From a checkpoint of a small image classifier.
Training: 7400 steps, batches of 128.
Data: trained on reaction-diffusion patterns (Gray-Scott), 47500 training examples.
Rows from block 4 of a small image classifier, named by matrix and row number. Rows with one number belong to one neuron. Each number is 50 + 10 x the weight over its row's rms, rounded and kept within 0 to 99. All counts start at 0.
After each neuron's rows are labels from the 100 images, of 14976, where the neuron reaches its largest size: "patch colour" is the nearest of a few named colours to the mean colour under the peak. Only what is clearly more common there than usual is listed. The data: reaction-diffusion patterns (Gray-Scott). In brackets: how many of the 100, against the usual share in percent.
# u: gMLP up (value half) (model.blocks.4.mixer.u.weight, 288x192), inputs 128-191
# v: gMLP up (gate half) (model.blocks.4.mixer.v.weight, 288x192), inputs 128-191
# out: gMLP down (model.blocks.4.mixer.out.weight, 192x288, transposed), outputs 128-191

u.240:47 32 48 55 51 80 71 75 47 50 38 41 60 51 39 47 51 44 27 51 57 53 49 50 60 57 60 48 56 55 44 56 59 47 50 35 47 44 49 30 49 60 29 65 51 56 39 55 48 34 47 41 48 32 56 50 38 39 48 52 52 56 33 69
v.240:44 51 41 63 44 28 51 42 51 63 30 57 50 43 61 40 68 57 61 52 49 39 62 47 51 54 53 54 43 46 68 46 48 40 59 54 54 55 49 59 63 48 60 48 56 40 46 46 48 57 55 48 54 59 59 36 51 53 36 50 59 38 59 41
out.240:51 69 40 62 51 40 42 59 49 54 51 66 59 53 65 16 51 41 53 55 52 42 51 49 59 66 57 62 51 53 64 49 41 40 45 61 48 28 41 55 63 47 78 48 51 48 49 51 59 41 48 52 47 50 48 53 41 56 45 40 46 43 67 52
patch colour: blue (25 vs 4.7)

u.40:56 37 43 66 44 40 48 43 46 58 40 37 51 25 48 54 65 35 49 48 43 43 45 41 47 33 45 63 40 39 49 40 49 46 55 50 55 45 70 40 38 62 57 55 57 64 54 27 73 43 41 45 54 56 45 51 66 46 46 44 32 42 44 69
v.40:43 59 49 53 46 40 39 39 55 46 64 66 55 52 42 55 68 49 67 51 49 31 50 57 62 60 49 42 53 43 38 64 28 48 54 47 52 57 42 30 56 63 67 39 57 50 55 42 57 42 40 56 48 59 35 41 45 58 50 41 51 52 58 40
out.40:47 65 50 41 38 33 39 43 36 34 57 45 52 36 40 56 36 57 44 38 52 32 58 49 48 45 59 52 45 60 64 74 57 32 55 43 39 63 55 36 47 44 69 60 48 48 46 56 54 41 47 41 48 69 44 61 47 50 54 33 72 47 56 54
patch colour: black (57 vs 19.3)

u.275:48 50 65 53 44 43 44 55 41 55 39 57 37 44 76 59 55 51 73 39 40 37 35 59 49 53 49 49 64 45 49 59 50 56 66 64 41 47 35 33 49 54 63 54 49 41 50 40 63 54 52 70 42 54 63 51 58 52 40 40 42 43 54 56
v.275:51 60 53 46 49 57 46 39 41 55 73 45 57 62 28 42 36 45 28 61 49 61 56 46 62 48 45 33 49 54 54 49 60 40 42 33 70 47 55 62 50 53 53 43 47 63 61 54 54 49 25 48 64 46 13 65 57 50 54 51 42 53 46 39
out.275:48 33 40 67 34 53 55 56 49 57 31 47 60 36 64 48 43 52 63 29 48 38 47 56 43 43 53 54 49 48 52 47 36 45 65 59 52 55 65 47 31 48 53 53 40 54 32 41 63 60 60 63 43 47 69 39 41 51 45 47 65 35 50 61
patch colour: blue (25 vs 4.7)

u.46:60 38 48 62 55 61 60 67 31 64 37 39 62 69 65 59 45 45 51 45 44 44 54 47 32 38 44 60 35 43 56 26 38 51 50 61 53 40 52 51 37 43 53 64 48 55 42 29 27 66 51 46 53 49 35 54 39 39 46 50 58 43 50 67
v.46:68 43 53 43 59 56 51 54 28 41 48 27 47 42 57 52 36 47 42 42 47 68 59 36 35 32 57 67 47 49 62 28 65 53 46 55 60 50 66 58 32 37 55 53 36 52 48 57 59 52 40 56 59 33 51 60 56 40 53 68 42 38 40 46
out.46:33 51 52 58 47 63 45 49 58 40 47 70 67 45 46 40 55 63 41 42 57 46 47 41 61 62 36 49 69 44 55 73 42 50 58 40 50 47 37 42 66 50 58 56 50 46 69 41 56 53 60 59 40 43 63 52 44 48 50 44 67 60 56 39
patch colour: black (62 vs 19.3)

u.47:52 33 44 75 51 64 53 61 45 51 40 52 58 56 62 49 53 39 51 51 51 54 55 48 43 39 38 56 41 39 47 35 48 62 44 62 41 40 58 42 44 50 46 48 57 66 59 43 38 65 52 50 41 51 56 35 43 47 51 60 45 59 42 59
v.47:38 42 31 67 55 48 57 63 57 63 43 49 63 59 44 38 57 49 36 63 43 60 41 43 52 29 39 55 37 43 63 44 43 38 47 56 34 49 69 42 43 37 47 53 59 66 54 54 50 59 56 46 64 63 55 35 33 57 62 56 50 42 57 47
out.47:48 53 55 53 43 59 40 37 55 61 58 39 45 41 58 44 48 43 61 48 40 37 51 57 71 51 57 38 61 43 58 41 57 46 51 61 61 58 51 50 50 51 76 50 47 48 39 51 64 34 52 54 49 43 40 47 71 41 38 49 43 45 40 59
patch colour: black (55 vs 19.3)

u.65:52 46 62 51 28 57 58 56 52 47 39 64 60 27 57 54 47 62 63 38 53 52 36 53 38 59 46 54 62 45 37 58 56 48 48 47 37 43 30 44 57 58 64 48 30 46 61 32 57 38 61 57 41 52 63 48 43 53 43 46 55 44 55 54
v.65:56 55 53 39 55 60 39 54 40 56 65 27 71 69 35 46 37 47 26 53 48 52 55 42 57 51 51 29 39 55 45 51 49 39 45 43 47 58 54 56 40 53 51 54 51 61 50 43 45 43 30 57 50 58 31 70 61 55 55 53 49 49 52 55
out.65:53 33 36 66 34 56 48 61 44 46 26 45 53 34 58 44 50 49 64 61 41 34 50 59 35 45 44 65 32 42 56 42 31 43 64 49 56 46 62 31 30 47 57 55 43 53 40 39 69 68 58 51 52 35 64 45 44 55 44 34 60 43 52 59
patch colour: blue (28 vs 4.7)

u.219:46 48 67 50 52 56 39 51 50 53 50 52 35 48 51 49 54 44 52 51 64 36 56 57 48 66 55 49 61 62 57 41 48 44 48 35 78 43 40 63 61 61 57 54 23 52 61 51 56 52 41 46 58 32 49 59 57 61 32 55 45 58 57 51
v.219:62 41 63 54 42 52 68 50 30 51 45 49 54 42 47 71 46 35 42 29 41 50 53 53 53 33 47 47 55 44 45 37 60 52 54 37 57 54 58 54 32 58 57 42 30 65 62 32 65 48 38 61 58 37 54 48 46 28 58 60 33 44 29 54
out.219:65 51 43 49 32 50 51 65 52 55 44 51 65 53 61 37 38 67 57 48 38 52 39 50 49 32 46 48 42 48 47 43 58 46 58 72 37 55 63 43 41 23 62 39 55 49 38 65 41 71 59 65 55 54 51 41 47 43 65 56 45 42 52 45
patch colour: blue (31 vs 4.7)

u.132:41 33 42 65 56 54 56 45 60 44 40 41 26 45 67 59 58 35 63 48 56 41 53 52 33 46 60 53 50 48 58 48 46 57 61 44 58 45 47 43 49 51 44 54 40 49 52 45 47 49 59 48 37 38 49 39 39 27 52 46 65 44 44 59
v.132:46 38 58 46 71 58 39 63 50 36 51 21 40 57 50 43 35 56 45 52 64 67 64 36 41 55 59 45 50 60 40 44 51 51 56 36 50 58 54 60 42 49 36 63 32 52 46 62 32 34 46 55 52 39 43 53 62 52 45 68 51 42 45 51
out.132:60 44 44 50 52 45 50 58 66 60 45 50 35 70 58 48 55 32 55 53 31 50 57 58 50 50 46 47 43 49 40 21 48 52 46 51 30 46 56 76 46 47 41 37 50 52 46 47 60 52 59 56 49 48 56 54 40 57 53 53 36 50 62 49
patch colour: black (47 vs 19.3)

u.142:53 32 52 66 53 59 55 62 48 52 28 51 45 48 61 51 56 47 56 49 57 40 55 52 34 47 35 49 50 40 49 44 38 52 48 62 39 49 49 50 53 53 49 46 51 65 57 37 42 53 49 46 47 55 48 40 38 57 43 52 65 47 53 56
v.142:48 43 46 72 62 48 59 76 41 60 48 58 52 69 62 58 54 52 52 52 60 52 51 51 31 36 45 44 44 37 53 48 42 55 41 61 37 44 49 54 53 52 55 43 54 53 60 53 31 62 63 39 44 55 38 32 23 49 55 78 72 42 54 68
out.142:51 49 51 55 34 59 41 59 41 64 51 66 66 48 66 52 44 62 49 45 43 50 49 52 65 46 45 31 58 46 54 44 55 64 55 61 43 40 48 53 56 41 54 41 46 60 53 51 39 60 56 56 52 42 43 43 48 36 51 59 45 55 44 58
patch colour: green (38 vs 7.4)

u.52:49 39 55 72 50 50 37 40 45 33 49 55 55 50 52 55 60 49 65 54 50 51 41 53 41 37 49 61 49 29 48 52 61 52 52 64 54 49 52 41 55 44 59 50 58 49 63 38 62 73 56 47 38 51 48 49 42 48 63 35 58 52 50 38
v.52:41 51 65 43 56 42 34 67 52 56 45 26 34 61 63 43 39 50 45 50 58 43 59 52 40 59 60 59 65 63 50 50 52 37 41 41 41 53 43 65 59 43 65 43 33 35 49 52 40 41 48 54 33 42 53 63 64 50 43 53 33 42 51 58
out.52:53 50 39 52 63 50 47 48 72 44 52 59 46 50 39 66 63 48 58 58 54 58 63 68 52 45 53 40 44 45 36 67 42 64 56 52 48 57 58 51 43 56 11 50 57 48 44 58 47 44 50 46 58 52 61 42 46 50 57 43 62 62 53 46
patch colour: black (81 vs 19.3)

u.191:50 37 42 68 52 50 65 50 46 50 41 23 42 47 54 63 45 21 44 44 41 43 58 47 37 37 53 58 40 43 52 35 46 43 53 44 55 51 67 42 35 61 52 59 49 67 50 27 52 38 48 50 53 42 33 47 47 39 51 51 59 50 45 73
v.191:47 39 49 47 56 53 42 60 42 41 55 32 58 56 70 50 39 39 58 41 42 57 67 56 32 35 54 62 54 43 57 53 48 47 38 64 29 45 65 48 32 44 57 43 44 52 48 55 55 54 51 66 37 55 54 53 46 47 53 56 61 35 44 69
out.191:45 57 56 51 35 65 47 62 40 56 41 62 68 54 49 62 52 44 48 46 65 38 39 56 69 49 42 46 51 40 47 53 51 44 60 76 45 47 28 41 62 53 73 57 50 52 56 43 41 56 47 48 50 66 36 48 65 50 46 40 51 51 49 59
patch colour: black (47 vs 19.3)

u.242:40 45 43 52 46 42 42 53 64 61 39 50 46 46 58 44 60 57 55 59 52 27 38 60 35 58 56 47 48 55 53 46 33 45 40 42 51 51 45 56 56 54 57 54 43 49 51 45 49 43 51 55 57 47 54 49 47 67 28 37 61 34 63 47
v.242:46 56 52 44 40 47 47 72 52 48 45 46 51 48 66 52 47 58 61 58 57 30 40 71 56 56 50 47 54 61 55 56 28 33 37 51 41 60 51 53 53 53 64 37 34 52 50 55 55 44 52 69 61 59 51 52 35 55 43 46 68 30 59 42
out.242:47 52 43 40 54 44 43 61 67 54 40 51 47 45 74 52 60 51 59 46 47 35 33 57 53 58 48 49 47 57 56 37 31 47 52 57 32 41 58 43 49 47 55 39 41 43 39 56 60 41 54 68 54 46 58 41 41 62 62 53 52 30 58 54
patch colour: green (25 vs 7.4)

u.160:43 42 59 61 62 45 47 69 41 52 50 54 35 59 62 58 45 39 65 42 62 49 76 56 40 51 46 55 60 47 54 46 31 47 46 54 56 46 40 66 43 53 51 28 40 64 59 57 42 56 49 56 44 42 28 47 49 44 57 49 72 53 45 56
v.160:36 58 42 54 60 35 29 51 61 35 59 66 54 39 56 42 71 51 75 64 68 44 52 56 47 54 60 63 49 32 49 57 48 58 54 69 59 46 47 53 61 49 47 39 67 47 53 73 49 57 59 43 49 59 55 43 63 63 44 49 53 61 54 32
out.160:48 42 56 60 52 65 64 29 61 57 52 45 57 62 26 53 40 51 40 41 38 46 64 63 58 56 46 36 53 66 42 40 44 45 45 22 49 60 50 53 47 69 34 44 46 53 60 38 65 44 36 51 48 42 54 40 40 51 49 52 45 51 47 63
patch colour: green (34 vs 7.4)

u.7:44 58 50 63 53 57 60 46 52 34 60 56 74 32 45 58 39 42 42 46 47 53 53 55 68 43 43 44 51 46 55 43 60 45 52 45 30 39 51 27 51 54 49 48 45 61 75 69 49 32 49 56 51 45 59 47 08 47 57 63 44 43 41 67
v.7:43 42 50 41 35 58 42 40 54 49 56 31 78 44 30 37 43 50 37 54 36 37 52 50 47 61 62 48 49 53 57 54 60 39 53 40 39 55 49 62 51 54 56 67 46 57 51 34 71 35 41 58 47 46 67 64 41 56 40 51 51 60 50 57
out.7:52 43 51 54 61 38 48 62 48 58 62 48 64 83 45 51 44 53 54 56 54 59 69 54 44 43 67 37 54 52 53 26 52 38 49 46 58 47 63 60 35 38 30 40 41 55 47 71 33 59 52 52 59 44 36 57 46 52 54 56 55 46 53 48
patch colour: green (27 vs 7.4)

u.100:53 36 64 58 55 45 56 64 33 53 37 49 50 48 51 61 52 39 50 50 49 49 47 49 32 50 44 58 49 46 46 15 53 52 40 42 62 36 39 61 49 61 42 41 34 52 61 47 53 64 47 50 42 37 42 60 60 40 53 61 36 48 44 51
v.100:51 25 55 48 46 49 67 63 41 60 40 40 67 62 45 47 44 61 34 37 30 51 57 39 52 57 50 60 43 61 59 30 59 41 56 32 44 38 55 55 44 41 43 68 36 39 49 42 51 59 70 58 52 21 62 53 41 41 50 69 40 47 50 58
out.100:54 59 45 55 62 46 44 48 62 53 50 46 26 59 57 58 63 35 56 68 58 47 59 54 49 48 50 41 44 43 36 55 40 55 55 51 58 55 47 60 43 67 45 43 54 58 56 45 48 38 55 43 44 46 35 55 53 51 52 42 57 64 54 42
patch colour: blue (25 vs 4.7)